config = dict(
    image_size=32,
    color_jitter=0.2,
    num_classes=2,
    kernel_size=3,
    avg_pool_shortcut=True,
    widths=[96, 144, 208],
    init='torch_default',
    residual_init='zero_last',
    beta2=0.95,
    shampoo_beta=0.95,
    eps=1e-08,
    precondition_frequency=16,
    merge_dims=False,
    warmup_steps=430,
    weight_decay=0.3,
)
Rows from block 2, named by matrix and row number. Rows with one number belong to one channel. Each number is 200 + 30 x the weight over its row's rms, rounded and kept within 0 to 999. All counts start at 0. After the name is the row's rms in percent of the matrix's.
# convs0: first 3x3 conv (model.blocks.2.convs.0.weight, 96x96x3x3), inputs 48-71, a 3x3 kernel for each
# convs1: second 3x3 conv (model.blocks.2.convs.1.weight, 96x96x3x3, transposed), outputs 48-71, a 3x3 kernel for each
convs0.17,083,169,206,187,161,163,217,157,170,262,146,193,214,196,171,198,178,204,225,248,172,216,150,237,210,188,171,234,139,212,236,187,233,196,234,209,267,190,166,213,215,205,200,197,221,204,190,262,202,205,262,172,149,215,200,188,189,184,192,191,228,210,225,198,192,185,174,225,202,198,223,202,163,195,200,251,201,250,267,185,263,168,224,272,214,200,209,146,164,191,190,237,184,204,174,206,217,175,223,209,201,200,185,236,241,170,211,204,180,172,235,200,178,232,194,172,197,176,172,212,191,175,233,162,225,214,194,205,155,203,146,202,191,211,187,235,176,145,193,169,203,216,183,186,208,217,230,144,227,215,182,214,183,223,219,221,229,186,189,185,223,187,228,258,265,227,214,178,114,195,157,180,199,163,210,178,191,280,186,205,199,212,125,226,203,203,206,162,232,185,239,242,229,234,230,179,192,172,161,232,197,203,202,243,223,165,226,197,224,265,200,137,212,191,183,185,194
convs1.17,097,186,210,216,204,176,200,195,235,239,220,216,212,200,180,221,210,198,205,185,201,177,235,128,176,161,202,113,217,216,208,215,202,222,211,181,191,210,205,198,202,212,225,208,212,198,212,239,232,255,220,217,254,243,234,237,245,171,206,252,145,197,224,161,205,205,204,204,218,216,225,201,204,202,181,171,222,208,170,215,153,131,213,211,221,203,186,192,221,188,215,217,205,198,187,207,185,233,219,206,228,218,195,192,213,212,213,198,214,195,209,209,204,216,204,181,194,224,206,220,211,217,203,183,190,201,209,248,183,212,147,143,249,156,174,229,235,195,219,183,206,193,133,142,220,209,206,199,225,210,188,220,244,200,185,209,217,188,180,211,202,193,209,224,202,186,204,167,194,199,137,176,218,227,214,177,226,220,226,208,209,167,226,134,195,191,204,184,141,272,218,203,199,211,188,182,211,211,219,246,194,151,172,208,216,245,221,226,213,205,200,237,215,289,164,152,205
convs0.18,115,247,237,202,172,223,228,236,251,225,207,169,199,217,162,201,217,186,201,209,262,204,167,227,211,181,184,208,189,172,200,233,187,131,206,165,186,201,171,230,226,117,131,209,195,199,167,253,205,222,232,241,201,202,191,200,200,192,212,219,225,169,166,202,229,216,186,179,217,217,191,191,189,205,188,199,194,164,196,174,185,202,199,243,190,221,216,203,228,209,183,188,164,223,209,169,226,220,187,228,160,204,179,195,170,238,227,164,221,223,222,184,238,262,168,181,251,215,172,203,250,215,194,171,196,124,236,210,193,229,179,109,208,209,168,157,187,181,188,204,200,234,217,244,244,194,240,160,246,238,202,146,209,223,185,209,198,202,231,196,186,194,223,209,224,169,233,201,192,211,159,169,203,205,146,213,160,168,239,158,223,220,228,188,191,154,191,246,202,181,190,222,161,195,210,221,224,195,188,209,208,201,165,183,170,209,220,213,237,173,197,234,116,143,213,151,106
convs1.18,111,211,185,210,201,204,194,202,194,194,205,220,202,206,200,197,217,203,200,218,168,201,216,227,217,190,246,237,213,208,198,200,211,192,198,204,204,210,212,210,203,201,214,219,204,207,98,192,189,145,175,237,207,258,217,302,241,171,220,180,178,162,141,156,215,220,209,208,210,209,208,194,192,195,161,208,172,190,219,208,133,173,198,217,200,198,198,194,219,207,207,210,217,210,210,201,199,209,202,207,194,206,215,198,201,219,207,201,228,207,206,225,198,196,210,205,191,202,228,203,197,223,196,191,194,211,196,204,202,205,224,193,151,238,171,184,268,153,204,191,111,177,234,132,249,218,193,183,210,212,205,188,197,196,215,207,189,211,193,200,214,184,184,181,148,212,175,205,251,220,233,172,169,201,193,197,193,220,226,197,209,210,141,230,131,114,88,186,132,211,218,220,227,197,212,193,187,219,208,157,210,216,191,201,200,220,210,218,209,214,192,161,178,195,184,83,129
convs0.19,114,222,175,185,191,185,240,224,202,214,212,217,222,205,214,169,182,148,216,216,178,210,210,204,186,212,223,196,191,218,174,208,237,214,228,241,167,221,171,224,211,286,185,184,180,204,209,245,232,205,189,169,210,180,153,274,251,194,238,213,246,164,181,224,188,188,267,192,190,209,211,212,208,184,202,211,199,135,204,189,198,179,172,176,181,221,214,212,199,203,184,216,201,220,172,201,163,196,146,217,211,217,204,213,243,171,188,187,266,209,167,208,190,139,173,229,233,188,191,196,156,184,175,257,196,221,207,228,141,229,209,202,193,212,236,201,196,253,180,201,172,184,193,174,181,219,238,206,182,201,235,180,194,207,222,209,189,187,206,171,216,208,232,191,131,195,124,137,188,176,185,223,170,176,239,166,234,213,253,210,133,146,166,150,200,179,199,256,240,206,252,189,141,250,201,182,236,253,263,222,237,238,220,226,227,165,178,189,204,222,190,217,214,189,248,272,205
convs1.19,103,176,207,188,212,213,200,210,212,204,190,209,190,199,189,210,224,189,204,165,65,166,281,190,219,164,268,212,193,206,181,191,192,202,204,208,180,207,205,209,208,195,203,217,208,205,151,245,182,192,165,201,159,191,239,77,138,220,288,281,154,221,208,99,208,193,200,204,201,225,218,209,197,185,237,200,186,147,188,238,222,207,192,206,186,210,195,206,205,206,196,207,198,188,201,203,218,213,197,200,191,198,196,208,212,211,207,217,201,199,187,193,199,199,194,206,225,183,181,197,179,191,203,183,204,192,214,240,214,196,186,242,190,238,216,161,177,193,193,220,263,189,195,176,249,192,191,202,199,206,188,209,220,209,199,203,195,225,188,231,196,198,214,205,206,225,164,179,250,195,177,219,199,201,204,200,184,222,195,201,192,251,288,232,208,161,228,158,264,160,194,186,196,207,193,192,201,199,215,243,230,205,179,185,210,184,175,186,186,151,151,194,130,127,128,126,174
convs0.20,078,211,178,202,182,209,183,194,178,248,200,229,209,183,214,208,190,255,195,205,216,170,212,231,229,182,212,171,171,190,177,196,209,189,189,224,254,229,200,208,162,203,200,249,225,225,172,159,186,201,211,193,211,166,190,170,156,195,222,215,197,229,225,207,220,192,227,194,200,234,223,247,206,196,213,210,201,238,215,209,249,197,231,232,249,210,162,214,204,217,243,173,141,175,199,191,173,220,224,167,179,207,193,219,247,211,211,228,223,246,237,205,230,190,243,169,223,226,166,212,199,176,173,261,158,221,254,264,227,241,239,168,176,237,205,204,205,148,133,184,222,162,196,251,206,186,174,196,197,186,205,206,233,173,200,191,180,210,221,202,223,196,168,203,217,195,244,253,201,185,210,255,213,228,197,170,201,179,171,165,226,239,258,228,208,214,149,173,180,182,153,175,207,191,231,234,205,155,166,214,220,208,167,165,196,173,148,159,197,167,221,223,166,171,207,183,165
convs1.20,089,222,210,191,230,216,204,224,184,234,185,205,228,243,226,208,231,222,221,234,206,225,143,241,219,246,193,187,233,209,223,190,200,218,225,182,211,232,207,208,204,189,191,181,207,231,140,161,171,201,188,199,190,123,181,257,215,210,176,208,205,183,221,195,209,214,233,201,215,227,209,226,200,298,265,212,210,199,218,230,186,155,200,191,216,226,214,199,223,214,223,209,231,207,224,203,203,189,201,213,218,218,216,194,211,219,219,226,241,244,214,193,219,235,214,188,195,203,192,241,173,208,213,190,188,228,227,237,133,233,231,223,228,200,162,175,204,211,189,191,172,224,163,160,199,205,199,152,181,210,199,204,198,206,209,238,196,227,171,223,223,224,160,204,208,232,217,165,171,190,220,268,187,214,198,181,177,187,212,205,184,190,180,252,143,210,176,205,238,236,176,187,239,207,210,216,228,212,216,169,157,210,158,181,224,172,189,225,219,200,206,214,184,124,156,232,207
convs0.21,112,195,230,228,181,256,228,204,187,215,206,213,178,193,243,214,211,198,164,206,207,182,217,186,197,177,204,200,195,164,183,197,174,202,152,175,180,216,220,222,206,232,211,216,191,193,220,168,147,261,157,131,189,147,178,173,175,237,169,164,223,182,171,230,208,186,181,207,226,183,227,150,221,202,179,225,153,241,211,180,252,214,210,146,214,179,195,213,149,164,204,176,222,205,200,151,170,205,187,228,249,230,201,228,173,228,192,210,214,214,131,186,213,171,143,237,200,193,213,150,206,215,146,208,243,175,174,213,154,207,220,150,214,201,201,236,203,169,208,182,186,171,185,211,203,210,187,205,201,200,210,190,204,182,209,253,174,222,168,188,239,222,203,225,162,199,211,158,142,215,213,169,178,191,188,208,223,200,136,238,173,176,227,240,185,150,234,116,150,287,194,196,197,158,187,199,140,237,231,210,200,183,171,223,205,195,215,159,182,188,232,217,155,189,158,93,159
convs1.21,107,194,193,201,201,192,206,192,203,213,186,202,195,223,202,192,200,213,196,260,170,276,188,241,204,185,218,220,195,204,198,209,203,188,184,213,207,203,195,190,191,195,194,196,206,196,179,186,176,217,137,195,217,227,192,205,203,207,98,222,236,138,208,262,197,178,192,203,199,203,191,192,197,224,223,205,279,226,129,231,203,197,200,195,198,200,203,174,195,193,199,196,200,188,203,196,194,191,198,200,199,203,192,205,208,190,206,190,192,199,206,191,204,199,187,190,180,184,203,186,203,186,213,204,204,184,207,206,158,200,212,211,203,195,196,273,209,187,133,257,266,151,234,273,144,197,174,163,227,202,194,194,182,196,195,206,190,205,199,188,190,206,212,205,198,245,237,216,245,194,189,188,208,189,209,181,216,197,201,187,181,255,109,101,210,48,162,225,168,180,202,216,172,214,187,188,215,195,177,211,284,191,228,227,170,179,193,210,211,216,221,234,270,159,247,227,200
convs0.22,071,210,222,221,174,256,234,225,182,205,223,234,229,226,224,202,221,194,233,169,192,228,159,166,201,186,247,190,245,181,224,154,245,194,229,222,160,194,214,162,246,194,228,188,197,239,184,238,195,255,155,255,182,217,213,202,233,260,120,276,191,231,235,253,220,171,220,226,200,196,231,211,205,251,171,210,194,237,173,263,205,264,216,189,223,180,251,198,195,191,183,216,172,163,192,208,184,173,141,148,182,205,240,207,180,215,177,170,231,178,157,264,171,174,214,205,144,260,194,182,210,174,168,158,134,191,229,204,144,206,189,166,182,202,226,216,174,218,159,216,195,239,226,198,181,228,224,230,172,195,161,204,211,199,198,192,199,222,190,214,223,220,233,212,233,229,186,216,219,173,244,155,220,210,186,203,219,210,206,248,175,127,241,168,181,127,188,209,196,214,199,206,187,252,174,159,230,134,158,168,186,207,190,154,170,212,116,206,251,228,208,185,183,220,294,236,157
convs1.22,094,182,181,234,208,175,172,228,204,184,193,202,211,183,171,198,197,200,213,184,117,210,162,193,238,175,192,190,223,225,184,188,196,192,201,217,196,175,190,200,180,192,200,207,201,199,207,202,218,214,183,197,142,276,156,197,201,217,192,171,201,174,170,202,189,194,187,173,216,208,228,205,228,248,177,232,175,219,209,209,180,231,200,203,223,188,209,196,191,178,150,215,161,154,198,223,195,189,181,214,193,218,218,196,217,219,193,206,205,177,223,202,226,183,188,239,215,220,201,169,200,178,235,193,190,255,201,225,222,152,190,164,187,175,177,232,184,254,206,199,181,187,116,223,218,184,217,215,190,214,240,200,199,192,232,219,213,222,242,215,165,210,236,242,159,197,165,171,203,207,170,232,217,211,255,232,207,273,256,218,170,186,256,228,160,158,169,207,228,198,190,198,261,190,173,154,229,234,217,153,167,254,175,216,224,224,146,167,265,172,175,169,195,207,216,234,175
convs0.23,123,204,190,162,207,205,198,198,208,204,195,189,204,238,182,176,202,205,225,148,159,172,218,226,197,245,258,213,159,215,195,172,186,219,202,222,201,205,171,162,210,205,168,208,229,184,201,233,209,225,177,206,195,148,207,211,158,208,158,201,216,141,219,233,191,224,230,195,252,212,164,208,140,191,221,197,209,256,240,190,200,188,206,223,206,218,281,187,203,258,188,183,202,186,199,211,174,207,234,220,204,184,184,191,219,177,182,222,216,202,337,197,165,222,280,147,194,211,245,216,165,240,163,109,192,205,216,244,219,209,213,172,152,187,189,181,155,179,180,172,154,247,222,152,192,168,211,201,168,259,220,193,197,238,224,174,185,212,202,190,198,212,219,203,186,222,184,182,303,177,180,237,191,209,232,217,170,182,198,211,210,222,168,161,190,186,182,229,178,152,218,215,175,220,177,215,235,207,181,227,243,214,208,212,223,200,189,223,204,225,177,241,271,190,196,261,207
convs1.23,102,197,184,192,210,196,198,184,167,193,204,198,190,206,214,201,183,199,183,142,86,188,222,107,188,190,222,229,187,207,202,187,206,189,173,186,183,205,211,188,201,202,188,185,190,174,237,206,255,192,228,199,194,247,239,162,201,195,272,232,165,246,249,177,195,188,184,184,198,193,190,204,196,203,232,211,218,271,179,226,254,235,184,202,190,195,205,199,178,185,185,188,196,188,191,207,196,187,203,170,183,192,167,180,187,188,183,198,161,193,188,228,228,227,194,208,190,194,208,185,203,192,197,209,210,208,185,157,200,254,204,231,255,211,174,215,172,219,99,185,194,154,258,229,207,220,230,204,189,187,173,220,174,204,227,200,208,192,212,200,203,196,196,156,219,173,206,205,207,213,240,129,204,215,206,208,198,190,186,213,205,170,255,276,248,176,280,204,199,212,195,197,195,170,198,192,218,206,189,270,232,213,219,162,257,198,214,224,207,185,244,196,190,165,251,210,239
convs0.24,091,229,184,173,276,193,178,225,224,167,248,187,192,194,222,181,241,179,177,194,171,154,246,193,174,134,201,200,216,236,209,155,213,149,214,238,197,174,207,182,207,211,222,207,208,166,189,225,192,241,181,168,169,184,258,215,116,220,163,120,146,166,130,159,253,258,225,182,212,208,185,209,186,201,254,245,173,236,226,258,234,240,191,180,243,233,208,226,192,221,212,157,155,187,214,199,172,224,211,213,214,207,211,228,194,214,254,199,191,224,222,239,140,238,168,157,205,176,206,236,211,207,185,167,191,138,221,183,191,147,165,196,170,222,194,177,243,256,237,199,233,234,196,183,234,211,167,214,222,202,217,187,230,163,214,246,179,229,232,227,176,253,221,202,173,223,197,199,241,190,140,162,187,184,192,159,254,171,257,227,202,189,194,244,175,205,180,221,280,254,229,237,197,228,208,176,167,266,192,157,198,219,190,162,145,218,203,187,188,195,212,226,248,236,240,188,194
convs1.24,092,221,226,209,190,203,205,212,168,217,198,201,198,213,198,203,187,175,207,202,131,198,203,156,117,260,154,191,189,212,232,230,199,203,227,206,200,195,215,225,201,162,191,207,202,181,251,215,227,143,248,208,224,198,183,200,151,239,198,251,192,215,212,236,214,189,201,203,195,206,199,199,211,251,275,232,243,201,149,227,282,151,195,199,202,203,223,204,198,211,198,202,219,221,206,194,211,188,194,191,200,209,228,236,200,198,201,208,221,228,175,182,181,189,191,206,201,161,186,215,167,196,199,184,161,167,182,181,152,219,253,139,234,249,230,161,204,237,190,195,214,201,225,272,197,182,180,212,211,163,209,197,212,246,186,225,210,191,212,199,177,198,211,292,216,229,166,221,168,269,163,203,195,180,217,212,199,207,160,170,205,219,265,185,144,148,188,200,190,173,186,210,211,183,227,186,215,210,217,174,136,215,147,144,226,220,267,185,223,202,206,135,187,163,200,262,204
convs0.25,126,193,193,192,224,216,186,183,208,141,194,176,163,224,247,206,198,220,202,208,205,140,193,178,236,191,167,175,199,204,185,176,198,162,189,203,225,232,249,222,178,140,236,173,205,230,205,175,226,197,265,245,217,296,241,212,197,180,145,169,220,195,252,219,171,210,214,165,226,225,211,196,168,160,127,169,146,201,180,167,227,203,222,174,248,183,185,166,179,191,225,225,156,200,204,178,201,176,197,259,212,165,245,188,185,211,199,212,173,203,181,180,167,212,191,183,217,207,270,186,185,195,155,167,169,230,179,153,197,257,188,173,150,180,200,191,208,190,190,227,247,225,232,199,186,204,185,161,193,283,206,250,184,190,209,126,197,179,188,189,212,179,221,230,240,185,236,201,195,200,210,147,173,177,208,194,212,193,202,204,197,186,176,226,179,240,134,179,194,221,137,226,208,220,222,221,184,206,181,183,151,170,193,213,221,214,218,216,217,172,206,165,143,205,180,144,148
convs1.25,118,183,195,193,206,183,200,199,206,200,195,188,188,201,198,192,201,200,204,139,186,249,192,214,242,254,222,196,210,196,180,206,197,201,203,195,199,206,192,197,196,200,183,198,198,202,243,281,227,237,216,221,144,249,214,58,116,253,121,191,276,250,232,124,193,197,200,192,189,189,204,199,196,240,221,176,168,167,134,225,195,221,203,196,187,211,198,196,201,190,204,204,188,202,189,206,203,211,195,213,190,189,193,199,205,197,195,199,187,185,196,181,165,204,189,185,205,201,185,192,198,198,189,178,200,183,190,231,214,171,169,200,209,178,168,199,214,182,187,151,205,209,215,189,208,184,208,192,187,205,184,200,198,215,207,184,205,196,179,195,211,194,191,202,197,212,209,220,222,213,204,189,187,193,200,194,206,186,178,206,205,275,274,259,204,300,270,302,251,199,194,181,206,199,204,189,182,185,191,206,245,195,266,223,233,211,198,189,313,151,171,256,206,174,190,67,194
convs0.26,119,153,231,227,190,199,269,229,222,203,236,219,227,202,171,187,212,207,239,190,199,169,168,204,181,193,181,216,166,210,180,241,183,222,133,228,180,182,178,204,244,158,198,220,159,228,166,219,199,192,177,210,191,117,204,199,219,238,210,228,213,191,141,204,161,227,209,180,229,218,219,206,191,175,192,190,162,139,142,165,108,170,185,219,142,169,170,159,256,218,218,156,209,200,171,179,167,204,149,198,194,200,180,233,116,182,210,126,193,219,157,224,228,185,157,225,227,173,185,199,226,257,275,228,246,230,191,198,214,189,225,197,173,232,173,236,209,191,201,233,129,199,203,166,153,185,219,202,211,210,195,196,178,193,198,229,207,203,170,243,235,168,224,216,207,177,178,167,182,186,189,219,174,181,206,171,104,152,175,211,205,260,188,198,241,190,153,169,208,194,199,213,174,166,194,202,172,199,158,209,187,198,200,208,186,203,217,208,198,198,150,226,257,170,205,173,170
convs1.26,112,204,216,200,221,216,192,173,199,205,189,196,209,195,198,201,192,194,214,246,173,246,216,198,216,280,209,212,207,209,212,201,200,189,186,193,206,205,205,201,191,197,214,202,197,195,208,232,155,218,209,154,246,194,177,204,159,253,145,111,212,206,242,287,205,214,197,201,203,199,215,211,207,146,246,208,206,274,208,181,213,207,205,213,221,209,206,203,198,197,191,196,198,196,207,205,205,207,196,192,207,196,202,191,197,216,219,213,206,183,209,189,198,205,184,177,215,194,213,191,185,190,194,197,191,180,192,216,226,178,189,215,263,177,233,178,267,214,194,161,255,154,182,181,167,204,211,216,177,221,163,197,205,229,215,167,211,213,185,211,187,189,188,180,193,192,243,222,188,244,190,164,194,184,200,216,182,193,181,202,172,265,186,270,188,268,197,219,203,155,204,186,217,214,204,171,190,196,196,231,190,159,209,217,177,211,164,185,172,228,211,160,152,256,173,246,301
convs0.27,111,242,234,211,183,243,193,263,175,216,203,265,208,156,207,199,186,242,229,211,240,253,182,218,224,203,219,195,182,191,212,158,209,174,190,216,202,191,204,207,185,208,174,228,205,221,215,212,223,246,184,224,254,237,162,176,120,174,210,129,250,171,171,153,213,221,208,193,211,172,191,255,175,252,205,194,179,178,121,173,191,198,174,218,194,192,209,202,226,209,163,205,215,218,185,168,185,201,218,196,197,142,215,203,186,189,191,225,239,224,131,118,211,183,99,219,207,176,210,201,177,199,172,228,193,146,251,233,189,150,204,216,183,236,182,181,173,196,171,238,169,251,157,209,189,181,199,223,219,217,172,177,247,168,211,192,216,217,192,194,218,179,187,161,189,210,199,132,144,246,185,153,178,214,228,230,228,216,166,207,235,191,231,213,257,242,201,220,241,185,212,147,233,210,228,170,117,268,196,219,193,238,218,170,212,165,115,195,159,233,218,247,319,255,188,224,238
convs1.27,113,215,198,197,219,224,207,207,212,206,202,213,205,203,201,197,198,198,195,269,144,140,151,116,169,198,212,188,192,211,203,214,202,198,197,201,196,214,195,209,199,189,196,197,211,206,202,230,201,280,242,190,218,154,216,188,104,229,285,171,173,306,194,200,199,182,194,202,194,199,195,194,198,241,175,151,253,225,130,252,193,227,201,217,192,206,208,210,195,198,185,211,197,190,199,186,195,199,197,193,204,209,195,210,201,206,208,208,200,190,227,205,203,208,202,194,208,176,206,217,199,209,209,182,212,202,208,204,182,205,135,207,204,164,265,166,182,186,177,241,210,246,154,240,287,215,199,181,208,194,202,204,197,213,182,198,194,184,212,200,212,207,206,202,195,197,231,217,223,243,210,215,213,205,221,186,201,201,204,201,193,199,217,201,152,218,180,153,321,155,187,187,219,192,205,186,201,187,198,218,163,261,200,212,198,186,193,237,221,156,188,109,133,170,158,167,206
convs0.28,124,172,191,155,185,218,210,177,207,223,226,208,180,192,157,221,245,205,173,211,160,203,257,236,193,193,232,211,216,235,167,265,204,197,205,213,172,202,215,196,209,206,190,224,213,187,189,201,176,156,107,228,245,215,225,195,179,203,184,240,256,154,194,199,179,216,198,201,237,203,156,212,188,215,262,151,216,196,183,177,151,119,233,231,205,156,214,228,200,174,215,236,199,142,161,220,209,207,186,143,242,203,148,215,158,152,175,170,209,194,227,247,199,204,212,226,183,218,179,234,197,206,211,231,193,173,215,183,237,210,166,235,241,181,215,180,221,183,189,182,152,229,202,164,196,228,217,182,165,208,209,220,162,204,222,246,193,199,181,203,171,188,196,137,179,187,155,105,216,223,210,247,230,223,195,185,175,161,196,185,187,194,193,187,240,175,200,186,184,186,218,175,237,163,181,213,208,221,164,259,277,230,166,181,197,199,165,207,211,286,145,236,228,201,226,288,235
convs1.28,111,187,185,177,203,186,180,209,197,188,198,196,203,200,202,195,189,191,186,183,152,231,162,184,185,238,221,303,207,189,191,203,202,192,191,189,188,187,196,192,194,195,200,179,194,203,278,198,139,174,155,211,177,170,212,96,102,263,114,140,215,217,236,200,208,206,194,201,201,180,213,199,190,155,157,178,191,176,186,212,253,222,198,192,190,201,186,194,189,187,195,198,198,197,192,197,193,185,205,195,196,192,199,187,209,196,184,210,183,207,182,199,199,214,206,218,174,207,194,202,204,218,204,191,208,195,201,223,210,185,195,183,184,143,179,159,164,199,176,210,210,207,219,127,155,222,194,186,190,179,200,208,191,182,201,199,186,194,190,174,214,213,211,197,180,247,220,214,248,189,223,185,202,185,206,191,215,206,201,188,206,223,182,140,223,291,280,201,198,252,201,198,167,202,186,168,190,209,206,171,214,237,288,211,192,156,237,218,189,139,204,318,253,168,280,148,159
convs0.29,078,208,211,217,157,235,181,140,198,204,228,241,201,188,205,220,241,160,176,162,182,208,221,179,206,258,188,163,159,194,209,225,203,194,224,195,193,206,184,219,228,219,201,179,218,203,200,238,226,246,148,234,201,174,176,239,248,193,220,204,206,182,201,152,194,189,162,225,203,221,268,197,170,271,182,187,199,194,206,254,217,226,232,220,198,252,246,257,200,208,185,210,218,238,209,176,180,163,153,258,183,210,182,175,183,220,156,158,143,171,216,182,208,279,250,212,200,232,219,211,145,228,203,142,210,216,154,211,202,134,201,199,173,222,169,186,252,161,174,212,156,203,237,166,179,206,249,185,193,152,192,239,198,201,161,165,185,235,267,220,224,225,190,268,219,205,221,228,267,198,238,215,161,228,241,253,170,198,234,216,200,166,199,154,201,175,253,247,186,196,239,211,160,237,173,196,174,219,156,184,266,189,153,187,213,199,145,177,183,221,223,194,255,199,199,185,206
convs1.29,093,181,206,220,224,228,204,228,180,189,197,209,211,175,199,238,201,185,202,230,181,162,156,247,229,190,248,237,212,233,218,212,206,214,195,191,185,231,200,195,230,218,167,220,235,225,193,202,188,234,212,249,257,228,175,213,169,199,195,151,194,209,181,218,159,185,193,230,185,206,209,212,198,216,210,240,220,200,213,132,177,277,185,212,221,204,198,214,187,203,214,197,214,232,178,194,229,208,181,184,204,214,196,187,215,153,201,215,209,202,197,164,201,191,227,205,203,190,190,176,188,204,201,220,177,222,216,164,226,228,251,245,131,233,197,208,192,229,185,178,209,284,193,203,215,204,169,204,179,229,212,200,200,163,193,229,212,229,179,165,184,177,218,234,212,153,219,160,195,159,195,244,242,193,218,181,220,245,235,208,173,164,205,263,199,195,189,106,217,177,208,222,201,191,193,216,206,192,205,186,209,162,210,247,141,212,214,132,168,159,217,213,138,197,187,175,242
convs0.30,076,153,183,121,226,199,169,192,177,199,164,208,209,240,198,197,211,218,214,208,193,180,220,170,224,179,154,214,222,221,189,187,185,214,216,154,232,210,212,193,250,187,194,215,241,233,223,150,230,189,235,204,179,252,214,183,224,265,214,187,181,204,181,197,243,187,152,192,184,195,201,223,174,261,210,154,165,180,191,207,185,192,220,248,191,193,185,242,185,163,159,244,259,198,233,220,220,233,241,205,213,201,177,198,232,164,201,260,188,236,210,152,220,144,144,202,174,203,217,218,186,200,181,208,214,188,201,221,186,215,229,203,212,175,186,194,227,197,212,179,229,161,161,188,219,157,166,173,165,173,202,230,200,186,224,198,231,217,204,193,216,224,226,166,182,164,207,179,151,195,173,210,237,157,212,227,204,235,245,211,273,248,117,220,223,210,193,138,266,204,181,239,236,189,205,209,200,208,210,198,162,149,188,237,205,202,219,174,125,218,190,211,239,239,158,296,236
convs1.30,089,221,210,199,201,203,204,175,186,224,231,192,199,235,210,187,205,197,187,155,228,208,181,200,227,209,210,210,233,191,217,213,183,216,168,206,190,195,181,216,186,198,195,204,210,183,205,245,256,162,228,187,250,175,232,217,180,180,159,232,213,174,193,184,165,207,189,245,221,185,170,223,221,180,192,203,191,216,170,194,203,241,202,177,236,216,201,219,217,202,209,224,213,199,191,186,200,216,221,218,205,198,175,189,196,225,210,188,210,176,165,203,205,186,137,198,182,178,226,208,194,195,161,182,198,191,204,237,282,192,198,193,209,181,198,306,227,214,90,186,261,235,166,209,245,199,172,211,240,216,247,222,217,177,214,182,164,187,191,205,224,215,200,202,171,207,225,185,252,204,199,221,140,193,180,215,195,225,176,201,168,208,205,139,223,231,225,226,140,263,262,190,185,198,206,190,204,223,202,234,210,173,169,182,183,175,175,158,190,154,232,174,161,202,189,218,232
convs0.31,111,182,187,228,185,193,211,179,214,209,186,182,199,182,157,234,209,215,162,238,164,186,190,163,184,199,185,190,218,223,170,177,214,201,126,229,214,239,209,132,162,220,203,218,175,189,150,164,201,156,179,276,207,192,219,189,216,238,184,120,214,220,142,135,192,193,223,205,224,198,179,190,190,182,162,161,248,197,163,227,179,132,184,178,196,175,213,174,173,184,195,225,188,186,157,234,212,193,181,174,220,197,224,229,210,190,182,179,163,166,228,226,130,163,255,209,209,182,207,159,177,216,166,186,235,206,169,210,171,167,220,186,210,195,232,167,218,201,190,167,206,286,259,137,198,246,193,200,160,217,185,225,190,209,223,215,208,179,191,188,192,225,212,211,179,221,122,238,185,210,225,200,229,240,121,201,171,168,224,212,157,179,200,272,149,217,186,154,240,220,224,263,173,182,230,172,217,200,213,193,219,173,216,226,212,235,161,181,249,255,206,180,257,161,152,247,185
convs1.31,114,190,192,197,188,204,213,202,215,212,205,196,199,217,199,199,215,203,218,190,215,231,224,198,231,232,183,163,206,208,208,223,196,203,207,189,202,206,207,216,213,195,207,219,197,209,160,152,252,183,173,249,151,231,241,332,276,218,232,184,207,151,122,179,184,205,206,204,193,194,200,190,203,112,202,233,147,155,306,166,93,176,196,194,214,211,206,197,203,195,206,204,183,221,201,200,218,203,205,202,192,191,197,212,189,193,195,186,194,204,211,237,202,195,183,197,195,203,184,193,211,188,192,190,196,203,209,214,188,180,260,212,229,243,269,221,202,220,148,182,256,176,191,207,245,210,237,187,219,184,201,213,211,214,228,195,222,217,172,205,215,181,189,195,196,187,144,216,208,171,187,245,196,190,207,220,211,204,192,205,189,225,156,196,165,73,159,225,113,211,210,188,223,209,200,200,217,185,189,183,187,174,134,193,194,214,165,195,185,223,222,226,101,196,154,164,130
convs0.32,102,215,230,194,225,197,222,223,215,260,186,205,188,202,185,259,194,204,211,183,152,212,190,161,173,237,156,203,195,190,179,198,203,195,236,221,198,200,213,213,185,177,198,178,201,177,165,208,214,189,214,247,155,234,204,208,231,215,228,266,203,237,228,180,198,233,208,197,198,197,231,200,205,189,170,130,245,161,152,212,162,185,208,178,170,272,264,195,240,223,232,224,205,231,183,156,211,182,242,221,211,206,194,217,168,242,197,192,225,232,216,196,209,190,206,158,147,166,192,225,239,163,168,166,174,202,200,154,187,224,212,233,224,174,268,250,186,152,213,187,178,178,175,188,172,222,209,193,212,183,227,157,219,225,233,227,166,174,183,203,176,185,168,117,173,218,176,207,194,229,245,259,196,191,167,218,236,221,201,210,154,223,185,196,209,172,164,233,218,189,234,256,253,204,189,169,184,114,225,240,236,159,189,190,190,203,172,204,244,178,198,195,195,234,194,269,189
convs1.32,101,226,208,191,206,206,212,192,191,197,206,211,204,218,198,200,203,210,203,131,301,172,223,189,249,214,214,165,202,192,187,191,209,182,219,174,197,215,210,218,204,200,191,202,195,198,105,172,187,140,187,224,178,137,199,125,236,176,24,159,232,174,230,183,230,210,211,216,206,202,206,215,197,151,184,234,190,227,221,173,236,172,212,219,197,197,189,195,210,189,202,218,209,223,215,216,211,198,194,192,215,228,195,218,198,202,212,210,203,199,180,204,224,184,222,207,194,182,169,183,194,193,210,184,202,189,191,259,211,175,243,182,212,151,160,163,165,175,186,242,154,267,199,203,149,179,165,208,184,211,223,212,199,205,210,193,225,212,185,191,212,202,204,150,207,147,141,174,216,185,209,298,218,205,188,192,180,202,209,187,217,222,168,223,242,147,166,236,194,255,221,202,193,181,164,206,201,219,209,261,190,236,160,256,249,240,213,219,171,152,218,222,244,180,239,129,185